Rows from block 5 of the encoder, named by matrix and row number. Rows with one number belong to one attention dimension. Each number is 500 + 50 x the weight over its row's rms, rounded and kept within 0 to 999. All counts start at 0. Numbers have three digits each. After the name is the row's rms in percent of the matrix's.
# q: attention query, key and value (stacked) (encoder.blocks.5.attn.qkv.weight, 960x320, the q third), inputs 128-191
# k: attention query, key and value (stacked) (encoder.blocks.5.attn.qkv.weight, 960x320, the k third), inputs 128-191
q.105 127:517587449542481468612484464495557483524508402480541439542420451486445431576513557512519510583482434453461535494499528484388534577628439570499544439465579514555489575518498544497508492524515470
k.105 133:538527470479527557605472524489535435573530512474499464443423497560466454476499533548492503586537482555590471476431531584402535479623523586588495448516528575486505469544392513546509505552446498
q.106 112:576607505558402515545550510448486481553485468470479483520480463482461454502478497452492510501451418442548504505440523524489473541649503528559466459539454596478490486544458576572493534559587481
k.106 121:489546515542476534602481460490438484501551592433523528489461447506521395513564572502467477467470546515501463537553547519444432453557467495556485583528472559480437459411388543499533485451456444
q.107 128:518592459550479496580461470473556490527484399486530437537433483470490424601492556465500467541490457462462507484466541466370535544676448571482544451456592480569468574511460550520515535524485496
k.107 146:549497466487517546568464515499509460552517529485473479467434474555458442492507506538462512563530482531585457504422538573401501511605528584559509449496570553507487440554434513537519535567452513
q.108 092:474465469530525532401474444438581564401473550536438589449536594531505519556485476485544450392606592491529537543496500534533509383462499426526487563486487440492516520511538489524508529492482531
k.108 080:494545493575525553423548454513518530451486466560407518524550502509449540575440383516527568466528517510379518549501453461483476502468456546456615486526488424512476464534621557552605544501466497
q.109 126:492373518475535526432512597565462496511496542521467492469549502523514558333499476480491482449515512539520496528522465549567520453407541467491473537533458521404558400481506456476494502487523443
k.109 109:457465516527515444389418563609474561461469516466509485511573588440562518477497417507575534476399487431410543507478546397528503547434497440478511533382554401519434517522572509463477485483517488
q.110 117:524590475549454477548497464487509468548513414486562475537435469461455433601493559474507513575473449466466482474498497441420539541626456541499566420437523512545488572526494555527536477539504502
k.110 118:582532475460499554604467491461518443551558511491548482478439429543441468498538536560495503551528479565601471508464562568430469485650552551560507485505515574478517460515388521523511500523461509
q.111 121:527601478505504448562479461498530524497514366492583475523449496473473470624495536519512468564482434469459504463455497436360510550655454601531550497473580518544458572526495556528502489574527474
k.111 143:528527463487541527607489506474521442578558518487494476483443460563427428517492556551484506560529469528572483472435520578392547464644515551588481480525538568476505449539423521542512530529466521
q.112 120:540661459534442538576499432472507465559498434489485471528469465431468483565466573484471505572500450474464495492455512439413509536671469568568469470488533545547452546566472548575511521536488467
k.112 115:546560457499525518565477447472484458485599551451465509466411432549422401516545518526470449548496528564573448478496559550419475484602535536528551543539505604473483406460378531507572492545456498
q.113 111:511402563494507466478499605538426538548523466491559484460493501529525546394491516504472553523511483492480453424534485489512472548411460487399511490485518496466496488461475434401475488440543454
k.113 098:441409503410506472455502592539496515498390430499618455502476607525548544463573524509540495511395495473571511468445514473561539534441501460437503470469539384531488625466541429470384429435527492
q.114 121:508347558467550456489522608524459493524513534522533515490496513534528498426505510558477553528517502514464468477567461547525496573382535484449480511492496531493515510445467402479503438494511460
k.114 107:470426466444501431468471600536501505488431448468627501510495529468560541492530485486467535495428427415503544461499491490538513604433523493485512466464527427536496615496523390454384452454521467
q.115 121:450437526466544501432515538500475477466529645510424542485554558538502559412538454524515523427513560531518483515569510546605459436368555449472452549506417480457507463431514458469495481441470497
k.115 139:484493556527468469401529522516497540437449431523513515533594538480558578499483455427522515498481531455406522480515477413603497523358470437438539533476481409542559534489582461480488466411552485
q.116 126:482387560463537431452474564561446471529503514482501501499486506544508525401564447532524576499470482491463477423563437528503509551388517498403562482514508455473555500417484406374508455488503463
k.116 109:457396508450486456465530536564503546515377460508580485476505556506584544470515477553507514509467464421513509480475460471568500519398506477456500471468476392485501617492541444510386495464515494
q.117 110:467388542504567415474439564547517508489484506489532510455474531521554513421486491555496535528537481505501470450586495549511514584377500502433551502504545456546554457469520437352485477477494507
k.117 104:460361505433487419433511539564564547523399490538549463462505586459544596474511469512481502528459487493536530401466464433544556519375510500457447474457535429535512615512543448478376550465523468
q.118 108:576584504535390557521538542462435479527542478468488451480526436458462461487470481466491470540438435491481482522431529513457513538621502506556514463519447579413490488559452537581451578556563505
k.118 105:498598496512529563547464440480447472522578590455498481485419459508529388494560563549499490442495534547511479584533530556415423433539488527578467591540502620466427459452390566478571475528509473
q.119 130:492374528502565476450484560505494522484511533533490518476516513535523548394533502531467496429486526533517486514563485547585491487346522451425510505503477434457570455446534420425504491459481485
k.119 130:476446560463489484391504565523498538480441451548527501522571550447548594461458450500529504476495472470446556479501475432580539540376492450424543463456484373559493563533599445504425502463535478
q.120 130:543591477537450472545504405462553483522521410486556472525428456457488431594491512468537473550464427441512506469496530448372529560656454542475542478493552512537503584523459559545529508533540502
k.120 131:522538442523541536587491455479508486570567558507485514484414466552444388515503535524491520537559494550541460485452519554434465457624506554558509470509517596469522446509381518522519511583475535
q.121 131:495630458498536526530530390460569534475512414524515515522458466481464439620472519487508500519531506497489527519459498446455527485623458536561504465443535445590456600522521552538498468485443593
k.121 112:559550443478490523528545456413544488524582479532430528482471440571399496548454450530439540564539456578530446492493515518399535503601494534565548465515481532480579430575414489552539550503427574
q.122 118:469393529478529517418479586528476482475519619501456540468539526516536571368537462517486504451525552522556485512525507576617494476339565466481455517531443493467526403481491467486486484497506486
k.122 114:458459534555515479409458500557509563422472428499534510549516544462571558484530460453509490433439523471423584490530482416614515524416483432439506539496503404518476562474576451460481478433538465
q.123 109:488596455525463522547531498464518513514457372511527449544456436495512451595522555467487469569491463456483512471467484462412520547656477554502545463483566459542495555532511523522516499501472455
k.123 128:539516493478542565571463474479485458588549599485501484486418452515450428499470564536474531573520509526581447497448549556405480473628529542553475480517505594459487425541382517562513513578478530
q.124 124:474412540472506510445510546521477496439501612502436552482568539519516577419472425501474517434549569527554523485516526553634454436379558443500431535520418506455550422493544464499524492452487513
k.124 127:436501547520490449425534468502466561427442461532491517529578525441554619490486484447527485441533498481433550486535453455624498520383489464406491508503455436501511533495613450473510488428554480
q.125 122:501609483475455496561494466463529543517513383518574461541435466477485456603539532469535474551479444480478531475449484423378499569649450572515549466508544470543481602507509529499494551526500486
k.125 131:561544502486519585549478520481521476558531526517483479489438424560395444528467519536482514565506494558550450482434495592389535491582517535583470443467542568485489448520407526547525527574431486
q.126 097:522562505528432433639535527464475509507523418466497488537431454472474471528528464444504474538453431423494517447460536462435478547658490585506547472534500564455478538516453553525515537540515546
k.126 103:503553475451515569577514496458455504538511611449459473484449431483533428475572611550468476521581575552573462493505508556449439444531515502534495529459501610448519519454420514507532503526465516
q.127 114:542616482535433471552499488476499463579528401510545468508452458461477433560460543476484520576464406464485486518454519442373507601654499572555543472460513547537457567549470566569511530554518510
k.127 122:521523459495501568583455482507510438562572552429511493454401431520454407543521538529484490550492485535593480496487542587406470453621538535540500508548510621471489440497392524536531499539505499
q.128 071:484611490535546498561536622516468437504562496435546506512454561445369536563525416523521431480512592461524467557515571525493472470509422541582560522457536478600628388472447439530513421510501531
k.128 065:472456526601451502427438641502542480496523534517562544540488463494565489578608462364445456411506483582543549603461592542517457498461539468518579459520497524481524529554493574589507527479495539
q.129 103:439434519448571441410457519552464503496523480484467454463539433461578523442476481527484542523482422548551572507473479473514523494488607465452436474504424510412405518511580478484592543453527428
k.129 101:495546580510589451478541425441478549499587536474496478518479550559463447535463406553509559481450525404450518527456529520477532490508511552488466410440503589530461531531526453546515530575489494
q.130 074:491436531547519386412545527534557519483437415441564437486498429469546450485436541482501506492453445504592482500497468396488481535474587535437463485537503503422481573529518486432597591425567394
k.130 068:534460538573577472485512519497487491543594501474531485483520532517451448512474490556493534524419514435467455462478432434507567534502522584473453459442494504471538598543531399566465546558457457
q.131 095:544513537555478456508512533426485579489497463488583515521558455542462443591543594482527500510490425489510450504528465552499491528555432537439436531468568548521559542401458532476413451500491503
k.131 080:538448464536417508488529478561487516508462497491543493530500335450538492482518530458480470549518476522526449476515502459539449572572440509436563611526538458452534517462402560441462507481575442
q.132 090:461454494501517380450497526562476519550484442423496450535604410494570515376470548514523498521527416549569579432452546540512516418548523473400505461414428547338518568466499462448533573401469437
k.132 089:460555559545583454468567490423406524505555493434489476580512568529437471513488455466510525453467524445371521515528550519472447509503467488502411492377564526473435464459529488598565502517487478
q.133 082:488466537413472505424474485611444483402483508431443449440572478451518514527472509582501496514497411500513535493530485480550495511455521453453492489497448445471439582557566522507539573428485502
k.133 077:435483451370564515490525395528538510484505486537505475545528535527394501391477467554505553508424490425466498393465495591469599496599488537520367422421460534518471550521500491582488481503476492
q.134 101:501562416573475563578556531440538469550595491553502512503487526484493466499536510406540443469455475488420404511486542511456492473589464555551511540483568550507588467490487518536499413554516557
k.134 086:466478504649452531548464518501512464497470478530471564488522482416612517609511565426476472479538550546518417543537488471501419507439536442500567602608517426441527475452508513469526440488500514
q.135 086:473490524423559495499514458518595517498414544515491488447430474466439449512566559589465472527498472509521392508540435398448523517504536576524516475516513488570474547537508465508529542586490585
k.135 084:567474513497552359519505500520550596521455449493498449483455402479451514536460616525498584613497396476537518401494496489509527519582507517404485365521486478576488574512519490511414581465449430
q.136 077:437535531357518507490554392536576498432440508516375503463467499453413472576521440481520506568561453478525469485504420377505483538543426541522529484530469439461357520506499522455538527458494594
k.136 082:484478437502414420525484423534546506526413413559469474461489391467469540420522531503517485656508331481505529480536443484510522563609492508515533559466505497515537535523518520397501493493417454
q.137 070:500582485495466572526477524481501409491511526516381472493470559460592432430548518533529398552448517555414454585514487398430553513501572530599504602538504580482418560483395527580554481533514471
k.137 071:529566440504495486508457536494558468509517432499503579403541476523573479457475504577496522449596489518463441545527362446501511512455541460534503588632519529431486562472493449417428528534504497
q.138 080:438485460405539465423428469687519571521540483479506419503502423437512590478502554554537505532498436546555533434486509496499484483490558490394532493489442531460368526501498485453632569425508370
k.138 075:537511530507607451553541472420505499528542469481405550564507522565423462510498460530500578490487545399431534559510504498482460536506523597629509471502507548553485549518528484559513529484361526
q.139 082:521461537491542411482536526549450601531514425380610538531495497523415545567496523444543506412524518473575510448461528587511550565549402502445543463449479407464598490465538503487432546457541480
k.139 085:431519496546563426471567497517458506525537597469474519538545480549384533503529488467535521523390466423602537419472538521522461508519430536494489459435464594486427538491479555597514522511495519
q.140 084:490393502456547484510456481542484418466471489501463486445571427511555531535436553578434563607509488540451544512509501539500546513421550429505507526496489544420372567480560447532483539436438451
k.140 064:497537516423526513528474405548467484473501578483552475548418564485437419432565476592534426527347587553415471508487504573432568461490468526438459472463435503510498515471544483415477435534511449
q.141 082:530580508587450518512508584455515506523530430512514548650508535510494487530488576479496491497469559439513526498515562539534484446512482481478519520458593504472524485465442481504421408534477513
k.141 072:499501452583445540511497529474498431490526468467545509503472491453593533515502531462502377419495459484474501456589554519531457493499466511551478522495455433501539442473423551491510422499584524
q.142 085:465477524410513456484448479571497487478428539500479461465579447499536574452435462522445529519551548560519580492506492572579526502346520425472570560530427477489462538473573510526515532425547489
k.142 082:470493567417544453478496512526486463439459518539400471521469602441410521451465443516567477493472553488563518489487493536451518387518506516564417474480518499560489480539501458587498546502474507
q.143 081:481524395535489635618492552384553402556513570597460519505384510532446488530544445536480501523565543494480440550537524566488547456516499465586518510494481485621494398487463529498484451538431585
k.143 070:461488537509392574523416566536541459483447544543467487513455482461593514527517522449499349436554504546533530510502489565528500491480478403512571620525469457495530552512520502386487451555505511
q.144 069:451508517500435508496392526504429445516510500506490498517554562467516578441467512500477511534477514502482589492490565611596473478464495440548525580504500474484512441514560509504431483441478405
k.144 066:445495470528442524478442478509539392528501464531534445555516523499463464471548441524503518492426541535451472529493548591524481436518506520561481599492526531593455473476490505548545437517510552
q.145 086:436498485498533563599478495507543413577454487605397453496444536539506564457511456484511487546527585546400463518524504475456555454535554533622488529450506580535479465526476516553612492538515536
k.145 073:529515528545515520564428489461515489464506468512365599484481491518559486496486514491508415418604557555497415589524390452473459450444461440533559531556523453534484473490451509436517435535465573
q.146 092:436484504418546493407511529556468543426501481436506456542560446431572534467474520513444508508517449504581529528496501504575487453482504393404454480498430501393451545520551471497546537461552415
k.146 082:468473473467598465524530375500482481552561485510501494553490540546426502458539412480457570499396521458385487447489563569481569507537460523533392464427469559531430452527486483565547504509440493
q.147 068:451478509446531547590491500501563437537513544511300492487470521433542462422486426627400508522540509498372542520553509492454492482507623517567539551487474530511587454529532541576530478564446517
k.147 067:434495518470529623534379512476461509364448518520489489465478578525571514469520484499508477406576587524476515530498475556484520499463500463470545483521452444512528546532445444495549414486515467
q.148 086:466485508390553534478491395549536391499475553567420495420444502426533475437506440541483508512493539515474460485490493482448447576414539495542501463483419465496476515586603461503530541466481535
k.148 075:453488512476542525500512521438526496553473482582351593511504530584524505567500513543485478578546478532538479451450465456476536415548563495597495456536430484573460540580543423503496515522480490
q.149 067:430449499448539412453449466535524540496492530465539458416548487390599508455511492513512517468566514566540565511485418444478481535450546526468517539562432507426414466472508509470593566486514407
k.149 058:544510500430547518459465463481471555578551488508515447443563561510511483542448477624531644509531593489460580519463506450449498470535531466525466472471541554523448582530540456538487574528443557
q.150 098:542531497561445537547521550386522474488543485544527573508500503529441455575502523443527503540499535484476420532494474498459479472523443555566488527423580481586545461467437525456415437545438574
k.150 087:490439488518394478542465544523533430481432478516535473469499396464614520530555561380485447472503467566513539498529516543562461500467487437462543561548506462394531455477503567371443478492548447
q.151 084:495502513421440504489492545542485456432468488476518530501571508520489572514432436520474562511484499466538530432543469583606484512474476389435501481502458400487469531525558541499450516398507491
k.151 078:471505488482482462477539388463485465536506541542486486658451511583419496453549442448495448545380383478467527484523532599486477495537467574587430393419506476497533470527495520558582476547538559